A small multi-label image tagger, trained from scratch.
Model: activation silu, widths [128, 256, 512, 1024].
Training: adamw at rate 0.0026, 20800 steps, batches of 256.
Data: trained on seven-segment displays showing three digits, 97500 training examples, 54.6 epochs.
Rows from block 6 of a small multi-label image tagger, named by matrix and row number. Each number is 128 + 32 x the weight over its row's rms, rounded and kept within 0 to 255. All counts start at 0. Numbers have three digits each.
After each channel's rows are labels from the 100 images, of 14848, where the channel reaches its highest value: "lies over" is the class under the peak. Only what is clearly more common there than usual is listed. The data: seven-segment displays showing three digits. In brackets: how many of the 100, against the usual share in percent.
# r30: branch 2 reduce pointwise conv (model.blocks.6.r3.0.weight, 64x256x1x1), inputs 86-171

r30.13:085192101062158111121099141103141115135095144067113160164110109138153140094093197128117114128161135087110140132110151135174136134141122155096131124153103137097116132176147186167081101124113120066177116114126101194109148171122191080129138223041193115159130110
lies over: surround (93 vs 58.9)

r30.27:161117095101107105151121146147138105142090146219122085136172146144139073096103129167131113112116107140200154118123118107117134125085122126111097132109133112123142151157145130106112156130100141099170067125097142161142132150153077109118094154144136119102096042
lies over: screen (98 vs 36.7)

r30.60:146174088148122116131111146197140113128088168100072117125172132150117095090143128099071118132152104124176077125129148110105085134091118106114091111165108140189161126111172135146167132160161121098113088133123166166102127161131113092134070100139119162154136154
lies over: lit segment (45 vs 4.4)

r30.59:140044064044125162152101108124110088122058100092071143094160096139061095118123093114087121131155128074111088123101129116085091105098141120145061159108090182120138098131144156116153202141110100115091092115091153113104136186173098079166110041088082099157149161
lies over: screen (78 vs 36.7)

r30.20:160145097135102119087131110116162129117093119178120099136140126155054106176074125151108087166119171094177125117137155093135133095097116112156112144169128085122136109165139108090125092103123127136161080122139202128093090221169135108118146086133159137120135141
lies over: lit segment (44 vs 4.4)

r30.26:160124149093176076109103105110125087140128132132083115145182112164110142097101120063134120105067102146169129122128136165080125114108098131105109102162124095131144150120072117148140077088101138135145089122073085139112114017123133199124125136088000215109063160
lies over: lit segment (50 vs 4.4)

r30.29:117162144157142126101076157102137114132121129149126128119081131130128144113151131096063148121192136109106095116109104109166141200126092111095150087108078151126089075123197154120062117150097101041150090132144081093143184106133113133059104170134126174104153100
lies over: surround (98 vs 58.9)

r30.45:092127107113184084105109097141123145109117123175118124144088118146099084140113150145092136157067092108170134136148130158133143124119097130126119139120114072122153162042097137209115094115111152092152139139138094086164128103098121125094162161132119102106147180
lies over: screen (80 vs 36.7)

r30.17:063131141140154171083128138159144091130097140135116137145132089140109128119164101124123094128176106127140099122140129131163160166121159128128178098042138183080127104109137173155121150147104146174129109149129142146103127155253063125132134129076112100122159161
lies over: screen (100 vs 36.7)

r30.42:160167094110107116175098169205130095130099149194111102148193128067062084128124118130120149113129138104171099125117116089126125138075141117131101096125153176172145092053115135121141145155129144106132112120077189153143109177174131109135127156170133101152155111
lies over: screen (100 vs 36.7)

r30.21:111117155153154129128154125159078093147157091172148131165164123129102111112122063146087109152078103112153123157126124124121118112121070134154167150125176108104146118143080054119119127164105142120033130118169128161152023116136142143128157113152087118156142147
lies over: screen (99 vs 36.7)

r30.22:119116174042132106121106113114091150139169115095113138115110145128091149135144126087114159118097116109090124109115170120128136102153135114122170128098141123092123124082105157146102094127109146117140142099103118106136129154086113140117098105087238135101158163
lies over: screen (73 vs 36.7)

r30.15:116153128125124103173107124124163102152157169074179102123090132086093124119089131113116124123193116050072153119131141082140095181101076150049133109143139121104070142139198170153103110142130060104148126146179113182095142146104103124059138197136156184198101061
lies over: surround (96 vs 58.9)

r30.62:126120089138135128057095101166118158120115152147039162113129123147085143144101183110077125173173108133155127131130129160132114101103149169108099114131175180140158148187090118134119125138151122084130136127085144145147136198079131112118131109109165044161150144
lies over: surround (98 vs 58.9)